config.toml
model = "sound classifier"
train_examples = 78125
hop_length = 160
input = "log_mel"
win_length = 400
targets = ["word", "voice", "intonation"]
optimizer = "soap"
beta2 = 0.95
max_precond_dim = 512
lr_schedule = "cosine"
weight_decay = 0.09
adamw_weight_decay_other_params = 0
Rows from block 4 of a small sound classifier, named by matrix and row number. Rows with one number belong to one channel. Each number is 128 + 24 x the weight over its row's rms, rounded and kept within 0 to 255. All counts start at 0. Numbers have three digits each.
After each channel's rows are labels from the 100 clips, of 14848, where the channel reaches its highest value: "responds to" is what is common among them; "lies over" is the class under the peak. Only what is clearly more common there than usual is listed. The data: single English nouns, adjectives and verbs, spoken by a formant synthesiser in many voices. In brackets: how many of the 100, against the usual share in percent.
# convs0: first 3x3 conv (model.blocks.4.convs.0.weight, 144x144x3x3, each kernel summed), inputs 0-143
# convs1: second 3x3 conv (model.blocks.4.convs.1.weight, 144x144x3x3, transposed, each kernel summed), outputs 0-143

convs0.138:098095082091095141160083129070126101142090122103122132155135153103148166118140115152147143138152142160085140114147155076113150111140102109102140168089131135092121121147148113130141154161127142105182163083122100131114094100132116132096109128123138106134074114116116137111098143140175137143141153147128157123142121130124140107122121170089125105154176138125118118108156127141124107142148133093147134134110179077128128120111116175141096
convs1.138:103142154116119080134104136089166125077137147113157117127139120077109097113131112111162145088126107127157128145131087165146118085137130100153127126110115160149143147072102161141129099162125150082127149152113157099106180115130118101121117100120094093140081130149144113158145127106138128125113130091108142137103094098132101091138142119104093132090113103136129135080071116117108148116103184125117092107106131146109114144126149133095126
responds to: intonation: rise then fall (53 vs 23.6); /eɪ/ (26 vs 8.8)
lies over: /eɪ/ (26 vs 1.8)

convs0.6:133127056163148119136139086131136098102079104096113101113104102093122160132125134122101098114131160150135161128144165135114116121118133193159107111173155117094125132127139145144133123126120133149132117133125114089139129158093142128172128106104095112133084088094130136085112110116109125147086121126108129115103126142118114153142065114091114164130089099083125117129108119120127128118175132122167108166102156163123157105092116161114139
convs1.6:124137135136137082133105170132127102134072165112110129155146128142108074164138132131132135141116159153110186139070108148103104123156146144123102098107130120099100127108121145122114125134123133126111140133108138126105110134129069136097134127098153117118181097156124096077106132082115127131110076118151157117140141075128103133196132138130113139130168128100121123153077103136188144149131126110113103139106160124123117117160100111107116
responds to: /k/ (47 vs 18.4); /s/ (44 vs 20.4)
lies over: /s/ (44 vs 2.4)

convs0.99:132110099087136103085149158163152147139107123098175094106121138134183112133165121122137151156148128097074113128107167111148124135158123098105119140105114129117159130116121112086168138120110121115145164090125132140145141142108091134160106092113078090143123125093158119092127138085167129140116148100098105121108157120106063121128123129126136116100168161157139125117107095113121117127123133137106079153089175106136122160157143111137116
convs1.99:152089134117088125124127158165120111078113117107148135149105119137145132120097116140127084152175114096147066130138140105127128165120122161168134159135076167116128142117108136116102084130067107117087120160097117137121143113124106135090100118129166130122111122115170110119151124148163138121137100121103103127105138097117133159096110157116157123078152175138141160176129141135106137141105124160092125092094085116150113158146119134101122
responds to: voice: low voice (55 vs 25.1); /eɪ/ (43 vs 8.8)
lies over: /eɪ/ (30 vs 1.8)

convs0.95:096160111117080114079110177147104132153108151122094134123148134084151111181088135139109080134163130133133104146120142164122129156146153134151150115131109137170103119123107149110121138123060097135142118104178119141165098127130171170148129132106098123141102123107126153128155157116127108091121135149139151121145117136119121117158180151090115115133084141114130126086118131103136125105111166142148134153081124172089110124142149174134123
convs1.95:126084093118127166122108169133145093098158138111107140144113103096106076101099102103079177119111098121102095127170125130110126096085086079175105142153138142090144124133108141131143110127125118139128102111098103130125128111106116108125157118115117130078165166135102130107114138127118129116136111149100128107112119125102151127116168132148132168159109099134144115101183126124107106115130103156153106136188135112106111144086158114140081
responds to: /ɹ/ (61 vs 24); /n/ (51 vs 20.6); /eɪ/ (26 vs 8.8)
lies over: /eɪ/ (26 vs 1.8)

convs0.73:120108114135091143124097171100089139100119139134111110122156107167134085160119132095143126134119128160116098082176131123135118101121121093108130070119117112105151133141087156120185174132147133098133124138149092084078108126113119119159093132146119130161178126148131122093124141149121119123084135134150101143188101106139100120101099142099145110124146146126139137109163106163158147094166115165109142096138104127107088129152147131142136
convs1.73:076118134150137157120120178133155125093152115105145100123096098169119166134132133125120123114074106092176114164185146162107101131123121094115119164135133131129110131102111140089065185139122109106130152106115149138125151121133147136159094148111153138128121160083152138147111101101106123126143124151097096091166149143098132143124116145149158153145119125109128126112141154093116098122126160075157100114135135128107093124138090119172115
responds to: /ɹ/ (86 vs 24); /n/ (53 vs 20.6); /æ/ (28 vs 8.6)
lies over: /æ/ (28 vs 1.7)

convs0.111:102132131150205103119142120116112132123118134096118100116140148123094110162069134116088152138145105107148200120118139120094117139110147172094127095191152140130122112131126103122146083119122139116147098131092145129117126169112089083160116167128119135133099099133120117111116128141116164148126164068161108135109100099109145100092132070101118119145105116106122110144133102108120104150107145116130102128121126147127130109170093105122125
convs1.111:145110133148098128090126121122122115124083150133141140128166099163123112139147102107103144096100106094164092122099105118146103145088166063180170156065157100116109141136093144085126133099139153130109143089125097102141114102139099130135104109144130137107098117075110135146158112121120092140105124152167116136168129178126113159132147108095106109104105138117132113095110121141096145138116129125137099152099106154122148127105082106127134
responds to: /t/ (59 vs 27.3); /k/ (41 vs 18.4); /ɑ/ (30 vs 10.4); /p/ (26 vs 10.1)
lies over: /t/ (36 vs 3.2)

convs0.118:127133098123120133111129149127086137068133149123096111139126113114134219113115097118162140083157133114131127088157132147155090076145106124101115127184109167149139164136167124135116095101129125149140151143101133145128118175108120115128154127130096117128077097165121144140114141147121130108083090098131125127127099113108154165139116149107096138118121115123134135150131125180133115148162104134130105129120066117096103141133172124116162
convs1.118:155145164126124173078125132140105132120150128154112167095125108134118106106143143110138161138098142137157080093144097154143097190148164117129123123078136133187145143130148161103127108139072145125159132101210149141135117119099160150121114136131137101136149136131137128095148143121148111119115124132151138123160142088183148125126120141099094156092118119132109116135120123144092104127144096121112104095075125146118109114128179134110148
responds to: /aʊ/ (43 vs 4.1)
lies over: /aʊ/ (39 vs 1)

convs0.105:142157142156108133121138136119138133132140136143099154138131102098117154066103107145122078144161072096130134129129099140109117153132130149109123116138137128148086096164119142094126073131142111153140121187167128127181119093161159174136115130108095158125123117118122134114132142094101104189134128098150139141147121149159133115105114140118098073137152163139115113156128153174129117130102153085088093115112113137105080139130132112098105
convs1.105:164111154121117144090097125129156182103110152143150131139110154122106117117132116179170074140169098171134133155113130132108141102090149185129138125140090162123110092121166137096108109111110128131110169156140109115133131126121157118101089123137127116128140128133107160102126135119123111121160165144149154135129104130188138125101126126132171122114136127141086119126120125145126101136091078131133153144078113149135102109151119123049173
responds to: voice: low voice (52 vs 25.1); /aʊ/ (28 vs 4.1); /æ/ (25 vs 8.6)
lies over: /aʊ/ (28 vs 1)

convs0.48:141112115096125094150118114153176088140138137151107133136092117146099075139109095124140140165158111099111131145122116136139143122108110169102147184098122124108094166155182110116119111098094125123120148121138117159099123169107133144107166138135151135113130094172137122113160152083128115154122128103098195107113136136127144116105121082108107095125148113135159116142117125142127105184106138175131120185116153120128174111111102115114117
convs1.48:155115133123129151132147118117175128113106083097157097129174114093115090122147121102142135173119133114095116130099127175144130182102166151128126148128133128098116087122113121109151145109132147128141157135135129085118122119116126130148125128123137108095126102121120120135146124126147104148105100122111105101105106062198128124125088085192156133102102121146044129139121142147141112150102081087124111102135141143142131116105168123115146
responds to: /ɝ/ (69 vs 13.3); voice: deep voice (59 vs 24.3)
lies over: /ɝ/ (27 vs 1.8)

convs0.35:096150119155134155166115115132114140178157131107109130145140123117139124091109150124154173142139109110114143083121112119108110125140144133105148136118169099146119164098102100122169120104100104128132119155124141157131129108143154141151073152092120145104107104087122100140181203094136144103102095122081078150139139106149122094152089133115131113126094136115127133104118113137192133164132100097147102130118107173156135124127117105129165
convs1.35:167138103119171069129127135115098124196119120132157132141172113085161078088123120072134126119171156098127135126064113148156146176158130105130127146129143145109124118098125070096120120150129084129131129092122149104120100132134110091102133153145089134155120111139146107138112111128140113101128155107128134123087114153106123112126143089144091108164122158143151114154133121118144142153128122150161130139137130127085081127166103141125139
responds to: /t/ (82 vs 27.3); /ɝ/ (53 vs 13.3); /k/ (52 vs 18.4); /ɑ/ (31 vs 10.4)
lies over: /ɝ/ (45 vs 1.8)

convs0.125:117111109132094109138125110133112139125109101151139078083126106131112163110152117107138165130154112120068131126166114150099131129138120105099122117125170112096126144123123168155145146123163139140135120123149142070072107068167147136118142156115125117112094148177126164086159126157135117113145105157073135100178126124127124123096109129143120090098156128152121082134098105112105088130112145156154134119126182105118110121104139097120119
convs1.125:142132118096126126121131151134147130118099155147135111120150113174108093146064116135136135094123161167181116107079138162160119073109130136136121116172103147170171111123120130108085120116125085109125125142102107096154093111106122145153083133104141129163123136147139118123123105064111123149120133154116169127115123177118130063132116110166102149144097106144131107160138160136140175108098145113131156128120135124113096142141158144103113
responds to: /ɹ/ (57 vs 24); /n/ (45 vs 20.6); /ɔ/ (35 vs 9.6); /ɑ/ (33 vs 10.4)
lies over: /ɹ/ (51 vs 1.6)

convs0.142:156157109115099106163121093150136173090134130138106100150121092137131129100089101124120085107163111133105109149148179110113151129090131092130164171123106122148115122134110118125119148132096147120105059103149136118168156115140130157134099102129118132129132155146112141139116125160120169095088123169143131134113149105112154144140130156141111099130125062117124131128096082135146133122099128083161178152130125084106108081160123147118105
convs1.142:124125151132100136118144120134122173149151153105138152112135076129092119158169129131116077125103142097135071122148157146142118128126120143152111120087086099143137123116114097155106101157136149090149099123113131143170117113117157120158136099144130126173134116093125101130155085121164117093103122094142082108098110108133103127150135149103102173140099118168115108104145137106168131143140147110113073094166135111121120095104098123187147
responds to: voice: child-like voice (87 vs 25.7); /aʊ/ (47 vs 4.1); /f/ (27 vs 8.3)
lies over: /aʊ/ (47 vs 1)

convs0.69:158133163127082123108107135145131170114147145188112101127126136038144119155143144107093140099130112115096110087111133119150146086149153105086097130084127129133125113139150124108122152119146148140138182142133148125123119086121134142138127118087111073132107138145120120073124162135126138124138169100183127128099143127132153112094102111092126098136157129170126146177135084143132128124101120135116113101156118116114166132136122113089120
convs1.69:135112170096149187120146130133154174112130138085168136159088123144138137109139087142127119126128137116089138133100101109104148123104118111143166093090071157136172102119119115135136081122118131116130132139144080111122135170128122136093108146130100105079107090112121136165166102164091113121096123086127091155123110105113136196119115113148148147128115090127144139134091113138090127157089112119112122099124140125116149127130134164123101
responds to: intonation: rising (74 vs 23.7); /ɝ/ (31 vs 13.3)
lies over: /ɝ/ (28 vs 1.8)

convs0.75:155156121111138090131096109119131106120113176099112123171101116084112148150121126140123103150122086133138126124110145108115125107128139138103116144110116085126135100126129053154147083059112154124120140159116129131173146121154137120162148118137135101105115099142156121135108138137121148151134132105110108156104108170117130110075129150127121120115158118089081155101133134128092144109130084084174106069100130115142117077131106091135124
convs1.75:166125128162176124124173167128119129128097117138126158088100149142115144140156134139110119108162138139168132136122128110155141151130116133095102115107118155115121093162097151125125110104199131109104168108116155056113158150115117129115116110155134114140132128139163127155114133103177118126128164149116131117121126117174100154196121119123134069143134093165117142120131131117107160178105146098095094158157119155159157132144114136150133
responds to: /tʃ/ (46 vs 7); /k/ (43 vs 18.4); /ɝ/ (34 vs 13.3)
lies over: /tʃ/ (46 vs 1)

convs0.106:139120106129145117120124115163114148120135100083090125151117085146138138139057149111131119107148146124099125074111125136100151117118142139142122086184121119141116172115130139102123085088172137155134111101155141178156131076124135110107147183149126177130152134176107147117117167127126152120117136171098132089124140124163152133144105166127128128131134115135108107106157141125155101115091132122118135109109070145105117098135079133110120
convs1.106:117122144128115098122151129141163118090139162149131131138125129114124147169100159127143173089114157124160070119133110123144111128144124106124094131096103137144122129092114102139127118139095147126138106154156113126081178123138105134093161119127140116120110152102148111097108121125120143166115135120135146109151141101135144134098120053086138145118088106088159109137123135126182105115084135164163161082104115075099089141113160083141148
responds to: /ɔ/ (43 vs 9.6)
lies over: /ɔ/ (37 vs 1.9)

convs0.22:119118167144114111133125101102123119150141154123190098073106125063145133127121101113133142078108091155123149117149128124149116142139121132150158082144140118134117147102112125141071146105156115139120112128138138107140091127169143143146125084118110127094137134092144135085112100122143123128107126145134197119117099157094091180135131122165133111136152118120084129087143125089132094115119172135102099128119145154109139118160189118147120
convs1.22:099153125158114125145100131126150172136103136123133118111116123163148098127103140169131132120136132112124128162135155145116130112139130094142140096150138134126152146078168133122104129129097141117135120134104126208112137080138153117093130151125131089143146120119112141130103134115145127092093088116076090128131133157116108176125120218131110134134193146102157138113105104129138135118122158200129134149140120117143149126140169130143184
responds to: /ɹ/ (68 vs 24); /æ/ (28 vs 8.6); /ɛ/ (26 vs 6.6)
lies over: /ɹ/ (25 vs 1.6)

convs0.68:122112079120108137096098128147116144131105145087147147126123110072113155157165112123112099126159100183108075139161145134112123117114137113114068131135101127126139151154158102114121145120090117139104094132083146105153139099108165138180124102107107145125132146147139117125131085116106144165137122076117109122125101142114107131141098126108089127137075110108168119104131135167117114116161129108164159143119114175111110122148087135180129
convs1.68:114123121142116108126141169116095110084123134148124097108132163121127099121150106145116165142122075121068139106128120134106135097135128130154145147173151154134112117139103127135102091114148114143159149113136114161156135141136097091124092101189140083184179105101101138116120111159091169090120157140116129146124086123109074132120137151124131102111062146135165105101129134108135136153119134124141146110111109105119082126101132093102114
responds to: /l/ (49 vs 24); white noise (31 vs 12.2); /æ/ (28 vs 8.6)
lies over: /æ/ (28 vs 1.7)

convs0.24:134111082127116132117157126141146130111139124118080110134152130154084141140137120141151141096137089134079119078116176098118099165085159122113127112098103165094133146137114130145136098114112100123081167131125073100119155115107115121119130144125114117127161126099123095140104098166111140177158124162102104112087152147102097138108136138141175126080107154139156150152129141105124135134126140093110119141088130062164126128155115109156117
convs1.24:152132132091109151110155154143107129140126084136100098191133131156120106112104128122163151134112146160089118103090135150133179123149108125132138162143138138100126083126129102116133164133110124127164134110119131110137133128127123123095123113125147156107101136121137093152093084127202090167144115086145154127126173095129124107140132113109178097134095145189129143130116113131107151146149129157174133121083135179123137163161146157117131
responds to: /tʃ/ (37 vs 7); /ə/ (32 vs 7.8)
lies over: /tʃ/ (37 vs 1)

convs0.88:164146092119148097109145101106101135121115133139128146135162144142129176087126118118124101138117096143139126092107148125156159087154141106103188133160125119098112100117107199112085137148110151124138134135135131139126103149148164145093133102178129105131144115096104132141155129126146094135168124095171127099095133119136167103118096175149140141110126123101112121144119096103100110112193126155139123099096132117113179115097127122107086
convs1.88:090127138103105148111094081117097115099169118161107080128142125132103120094128092119160101127120124110124129120172168138098122124128139117153114133137116125153119131112099113093133175122126162118144129124116195132113142134123120132140138148122137141122145173126110100157130144083117119111138105090140125148165169155089161121129079163135115152176162173092126117143142121078122094141128119145131096144073112126138111169159080097148110
responds to: /t/ (90 vs 27.3); /s/ (80 vs 20.4); voice: child-like voice (55 vs 25.7); /eɪ/ (44 vs 8.8)
lies over: /t/ (82 vs 3.2)